config.yaml
arch: "mlp_mixer"
model: "CTC image transcriber"
dataset: "short English words printed on busy colour backdrops"
train_examples: 90422
image_size: 64
crop_scale_min: 1
horizontal_flip: false
color_jitter: 0.1
tokenizer: "char"
vocab_size: 30
norm: "layernorm"
norm_position: "pre"
activation: "relu"
mlp_ratio: 3
layer_scale_init: 0.1
parallel_block: false
inner_norm: false
patch_size: [4, 4]
conv_stem: false
layers: 12
width: 384
init: "xavier_uniform"
residual_init: "none"
optimizer: "muon"
muon_scale: "original"
lr: 0.0082
momentum: 0.95
nesterov: true
orthogonalizer: "newton_schulz_5"
adamw_lr_other_params: 0.00082
cautious_weight_decay: true
ema_decay: 0.995
steps: 17100
batch_size: 64
epochs: 12.1
lr_schedule: "constant"
warmup_steps: 850
weight_decay: 0.04
adamw_weight_decay_other_params: 0.05
Rows from block 2 of a small CTC image transcriber, named by matrix and row number. Rows with one number belong to one neuron. Each number is 128 + 24 x the weight over its row's rms, rounded and kept within 0 to 255. All counts start at 0. Numbers have three digits each.
Before each neuron's rows are labels from the 100 images, of 14976, where the neuron reaches its highest value: "strongest on" is what is common among them. Only what is clearly more common there than usual is listed. The data: short English words printed on busy colour backdrops. In brackets: how many of the 100.
# fc1: MLP up (model.blocks.2.mlp.fc1.weight, 1152x384), inputs 128-255
# fc2: MLP down (model.blocks.2.mlp.fc2.weight, 384x1152, transposed), outputs 128-255

strongest on: purple ink (37); blue ink (27)
fc1.614:156135150104088107102139105103127119100122131142128134112102127111165119099148114125114118125129147098126111129092140126124100148123143145103107119109155119139145120135097145171146111065074121133136084145107152117100159133128141181116144127120140152113145160113143111169146162131155117138148190091145116092090137106129116151122109121128118135097152166119173125173096157082097148141178
fc2.614:107106101144116122123113147120121170128130170143121138143122149131070057129130106121114185099100097127129168113105056137155147179117120150163157150100076137150127117148122135106143107203128162123105148089171127113121131160150093082127133132092141166129133122150117171093121136161121084153148145131129089162108129132148151155119152125131132152125092151195109147141107129126155113098119

strongest on: green ink (25)
fc1.539:159125122130118113163102127128132144101108174120115075143147126101118101127107133153135141146138168138142098095127106146165090096163145128110146132146110091142114144130106140123118075137110107112117098126137152093136142125113178155074128114116138130094163126073108147121126121153135149108146121129129127113119098139144145127135110112148144095122084114097147118127127126146099053155131
fc2.539:111129123108150119104137125156134081151139117127092145136137146153137116087156123164136136126143099149154121164131131110122157147103137161112125140109150127105116109098125059118094147127115126118161175127132087100125124124099094126139127144162138134136128154139100121151095115093153120148119116138158126125148171108136077181163137152152125161117160061116093075108103131109150144144123

strongest on: purple ink (30)
fc1.295:134129131138109157110133147141126126135174157125110138139068146110162145168153140109123093097134116134072151145102115146167097140059092176120115155154150145122144132154103119157116117145107137117146138129117146144120096118152095149155101147148156160149126160118160118128143099144190132136141126120110111126142144113101125129126130133143188148111111150135138120139109156112130152116128
fc2.295:148120132134097135138128102112117099124109133128110150129139103134137120157127129161122141121098127107139098114134123101075148134096096186121118095146144137132117153159116132106112119124121138129114085132107084147114133100148193110133088108126077114167099166113156136134133139111127108134114108109138166133158097123148135153109107152113145119118134110096118119140133187124130106108146

strongest on: grey ink (42)
fc1.667:156067164105131077152128110146136127117163117135115120133135151136095110088127145106167171143136136136098155096140142138170072164111155134130144112120167135092128133097093106098123170119136143179116112114113103132077098158150079132141110142154178132115083130093094062116142149101122147138131177095115144123123127198102133138114168130086137141128113111159132155135165121123132117115119
fc2.667:135134130123118096111082191165102128119133130137120143138143111142130161184143145140110122096159141124148164151133143148091129152136141152114133134151114089106108154110088141124128090152137117120145142125095174146165127141094142143130159159169109139141121115133161187143128121083114124100124104128121114120120131128113159143125112141122168118085143119154136066167126156106161120122138

strongest on: orange ink (40)
fc1.734:101134116150159127139085163117133113115132140101146082137089137160083162143134115115123152090134143125174101144142125154064159079134145113113126122118116094106115129155111093086135106131127125107127119168135126182122152140093107169155090121145180136134135116079118143155114122136103115115126148096109122138105141093123131111130138116156127123121106081148104136158142180099143134109124
fc2.734:129129119115165145107147106117149140153119110142106142165166172121111093128115184123153125129099130137121163066150122112133102155137129155100142137162153181167130144152135107134136125103107121123120116119099106118082116179126128119099136125086105121126141106102139130131146128121113124136112139133141109136148095162120096140154127197106122152095119128142110092115173117092113139194122

strongest on: teal ink (27); grey ink (25)
fc1.68:116110097093140111144107170131088150131127071146132106142121112130144101150093113102066158107122119130105117112083114120107086159142124148129106125130120161116166068138124130152120194127188162104148124152117137096129117116162117111126141129134137066161105100136127133153082127161149112120080093137135136079161132120090116121158201136111173137085124098093151106124151114108111152131145
fc2.68:118151135147138126152130113105135124128149176101129129158156157167114130131175123179186164119133119137182151138131130130123165099143144128188116127123162147149136133145139124129130119161110134173091155110118114114107097137148105172129116137139112133143143176130125108139105107136119085133160175087164123212132141128133117172140047134166084167124128136097130125172119122161144150150129

strongest on: grey ink (31)
fc1.128:111142091123116143134134178164112153136115143123134120139104118144119143147097131142094128124094132099145151134122147110124133135117096101108145113172199124143148111109140106113080100127094153095129122107106118107112117142107122102091135116150135162166131110162113121157154095157132159169168116113128058096126128130142151151118120096120167142108113106152113165151157132168147121133129
fc2.128:128115111137062118139117104120088125107153117142096132133145099116132163129150160134080092109143110111125122152136184089127143117131111147153148146136110144120112175123153140137095126130159127120107138116077120110157160126146154172134132153136127143128091149106094119111133149155132115100128128118103144134123143130121126125137126131122103085064115120100134107129100125104096191129140

strongest on: purple ink (40); blue ink (37)
fc1.561:150114148137120146107146132142112099176112115155123144158154121123153127126177149139138169145112160130124099120165149111149132142155094119119134142101116142156118151106135122104143119108188111105104114038145132137106159112150114118126166137105122135131092132184121149122097119116117142134129159082115134112144138160165115122159081105142113124212134150145143117141104121134150146126127
fc2.561:139133106146092080120140155091139135127142130118120117130105124108127135115117124125132160141153176101126149104147141161103108102079174106128169122143084134105160086132156107148081108135113124075126159181134131168099126122095142130163145116095154145162113145128103118103124179130161134108153123148137161135142167096136117159144129121149133117114126114158136118074142089083108142152117

strongest on: orange ink (31); pink ink (26)
fc1.388:169060130150133145109116094103119126115154153106121103155170135141082104127131138088128124141143140124078162162123121147145122153151157052126071136141146164106111098148144149156168131133148151177177121157139107138132148145129145142135152100128140155123131189141118111103184136124134134113096190118107166139110106152093156133136103141099141049123080105149099106156137120102095141144141
fc2.388:164104154131126146134090114101130092131134100115124104153121113125099157123149151114145113141143115130131138105146101132145116104108095143138147124124122133126098097128120110166144159107131139119100139124134153127109124174123137120106099137090074129153168139111145143121061133150166141127119113176119113147122110151130115115069084165127139123137131167142099097145118162114158096108146

strongest on: purple ink (29)
fc1.753:093080103119108145097119145133100211128147129159116159149103148185122114120129127129121127177106103135111162117117129163118091133116136145111151117130122142050163122136127179101099167112101140140181123104165118109176108180118156094138163132124129158122135131146158138126148091133100143139110116163176137155111164143121133125122120134147110138165130109145122161100139168173096127135098
fc2.753:129116149153099132127123151149132108115174097114136147082133167063143162128123103140143084100157150102105111155131166178091106151119115124161141164127133105135104141133202123073133140172105095105167141130123121117141160176112119112129116177150192122134136123113118122162075140153107159149081108102097106122150145144129113143120133149190170114089116167096105134158088104169132182114183

strongest on: grey ink (40)
fc1.444:159128103128103132155097090177143117141161128138098128141151109130135162133142137106158166159122142138117139104173100150114071143120095154151113146157101163121148116142103102165108156148138114135164113139106128103136118080112120154118161106121137126161123131171128129147127096144131147094159143153064159133114099174145075090146118115125138105153146142132178087089131144166103115182110
fc2.444:136089147107137131124163142104132143125139139117141133117153136115086147102111103142156152129128136147122155144112138089143120101131097123165150114094121136156107121124145141114144102115102157110097096175156155168146109104138137130130089120123114145107134145164119129098132143153110116106128094132100071136139151092160136131140139138138142153087101108152076100141126141127105137086155

strongest on: grey ink (26)
fc1.618:164140148140117135096174154105136106125162100105118120090110094101113131147155124124084147144133140155130130122128120097140149093104143085118110124114205114106128142094088157104114145112095145137165135123112101126131122152143155129148125144107143113128181121095152138104157090156131128188145143124109104108094145147116133192134131115138129136078116128129120125141126129144166145195086
fc2.618:122126122129123069138093124127134145174153113126163151145162148138114127104176145139135139120148152126094125166115114151157101125128158137116134123086139113162136180184120091151118128096133106135107117138136135110108136133113166080136067137129116140114153153120103126146134161113110135108143139149148081147101147140137136162138115132129123135139151140142160129095127124117140151094137

strongest on: teal ink (40)
fc1.347:124158093098108147118088167141091134169098109133119151143109162144156105136162138116130121112138131141083087127132107097127123140141092188164135138111149139119133143109150118139119085111102171109141108132127130079068087095106130159133116139128127139140153108110140110134150107157094168133132111124186133138115098098144123164122085132130147146089144119117152135157129157141112090154157
fc2.347:126134173124130141109139162098087128145095097117118148142082134117151132129112111177146102107139130125110139109121066135178104132111135139124095092126114143149118155140134134117114144135160178153145127143112148162104142164141090154154126125129135106115087121121119146141120146119153103122122122140157105116155119152156159149131127182126095141147109141116127114116105083134138124110111

strongest on: teal ink (57)
fc1.488:117096138188126146171127141141116124110162101117118139136138116140137116113160086132145187121144123090102120148114079130124160114143125101092130117123138137127107088140104072146158106103166123186084162110095136122124102119106134090153158120090115167123112131164120120167099137148099147132158120160125140136169123111174171115152108137149114134120124145139159119119129131159114107107105
fc2.488:102149110093068156094120138150126124137137115162154097139183146129136072157093136131064120100126114121126095118139180146138141126111111121123125119091120159109162133124096119131114123150136130118147113137196106122137177115086069103132134167117154135146130097128168127134131129105139109104138157157114129091151138147110126157110142113086145085154144123117128128158136137120120125127160

strongest on: green ink (28)
fc1.187:119135108136158113048098113170135177107148163099115116143126132090172149141087083153166164111148170140110140139126093141119121135169166143103154130133135134116156152159142136136113109140122157164102094133120102126159126158142171143109129138103126158157148116123124148139102167120158116092117093117145130110137130143120141128145082102115098134079102141094145135093142090116145156124153
fc2.187:086129135178108134174140147096135055150126106112101165148126131146126136171128149123102127147108120141091130103160129091138097146100121141106124171096131110119138099084163121167175114127130124136090127120158146110095148108094141171140150113155152120118094109119138130128105111139112121135137134134113109117144117100127133166056120132137186126099137100154147114168135172104119126075141

strongest on: teal ink (41); green ink (34)
fc1.382:158153134094120134106123113118110141129101153099105142102162132132080109183179127136166143140109156106095169163122151150118168151073128126147124142119147132088183131120118097115079119165123109133129161103121125153191129131152141153123117086116116126133145135134119133156165095121140126138112105131091097099136080127135116127156136181129167113149150154129152113103111131154149173139174
fc2.382:102123139120148123089145109143142125103184138112085104140098137120123146103120133127128103097138107133200116063115141082119135109135126131176117125121116165162162131148160122157129150095095178120155153150140113129133131128140155129157127188147132139146153136109139109152120161092111166122145135175129156139138151119149115142127136181150106110168147091129140133121118134083155132147088

strongest on: purple ink (28)
fc1.110:107117101097122132137157141147117078119135141161128097140166124171109159098169081151107085143120137077146147138145153105100161144124134180079111146112119122180140103090112092093098189109128181138163166127068103110088150131131120102110156135157116093145135143143087150142124189148127145118102091127147128121076156134125137102143163117104130127134111117127126140109107138127130119101057
fc2.110:122118145144181132083142115105110126096106153158152098138138114101117134153115083131136168149149101113082103163130121103110112113140103172135108127164105109141142137167159119103166138145142109132113143101096141116152138121179067139118115142106115157099103101131126143107140106145125146127112083149154094152133160154165139140120098165164112184103136137145147104149152121199124147097133

strongest on: green ink (34)
fc1.78:128123133155105160115112170126086120139125106099180115180148146115088108142134161124111108094144110131105088141139114094133116160125137154095107107108146131147145104120139104113163117083144140138151107167127119131113122152112144125130111169179165095107123095158103147115107132157122124126196162142157104155136150130074118108157146125115140146122148112110133096104137110109121114142123
fc2.78:152084189155140101138128166156092152105169118141094131113116101115093141158130163140113139141159147127116171127120181126105153145145125132160141115167110128113104141131103130096125169152131161146119120090133158158103109108155106087129134124152118132132133091160158159125120126129104172127085125172106115140161138122119113129050077134131111169086086093128107104130108135110118156134102

strongest on: teal ink (32)
fc1.351:124137104140151093144094146108112118131115110151142103190120106131105114150119118107162138134144126145151099086173119174162140125087055122124120098157147157131147170157130159093089100149118140110136170097116120136131120148104097128114121152171162101154109085139145145136156110142123108144077110091101112150125102134183078130113136100102121108137124151074132131123164107147128135142130
fc2.351:115113101085129163152096125151141135140155145101163117099108160109158059118140145115116112148146143117131134154142139112106163119153127129135126110096103123091105121129134100135157109127101145110102115138121166111090142135144129142124090080129130122149144132169106130120128084102111163101096119154106092168159126124088121146124086184140143169093124127096171118098099137135116110127168

strongest on: orange ink (44)
fc1.569:177115123158123121102133114139169140103136114154131100180133095146119128086067172155104150130146155132145183107134103136107110131139090148152117157159144183128109155115117138120114186122142128142092190099145118149127105120124117128114085135126087142112131135154093139093138174081130115159131171171125114123130156149148142130072172122131058116139130110091134099165108147159113134117126
fc2.569:116106110135109113160164157124121139125092147143101123128142100100142108120153129150121122110130113150114143155097121156147158127131158133082123154084128090148141105107131141162128110087141132121132086146098122120114118149144173134149130113131122130157080102117140135158185106181124124091136092122140144150149113177121146128139133091088137127092108163093168106103137136129172079088132

strongest on: grey ink (30)
fc1.604:116094114103131155146120144100121151147161149146130132125115113134150143181130134154171139113111162162141151140118185120112127102088093121136118141110165131138145177135113136146134133107110134160157143138101131150128202092092092121116131167124148130104096129093168107144138142138128125127102168125076120120164168126089123100161103141112121127124099133118155125090103132129117153112113
fc2.604:161127111178143115143106139127124100128118144106142131104116124116109157126141114127150129122129128113093091116105091131133127139131157139148153126146106097095132122158145107157143140131132089127142117140171137133126117116186128145121090127149143124092134105095139107131101111119110125101130110137146122098108149150224117132131148150140137135139160111145107111137156119113136097108110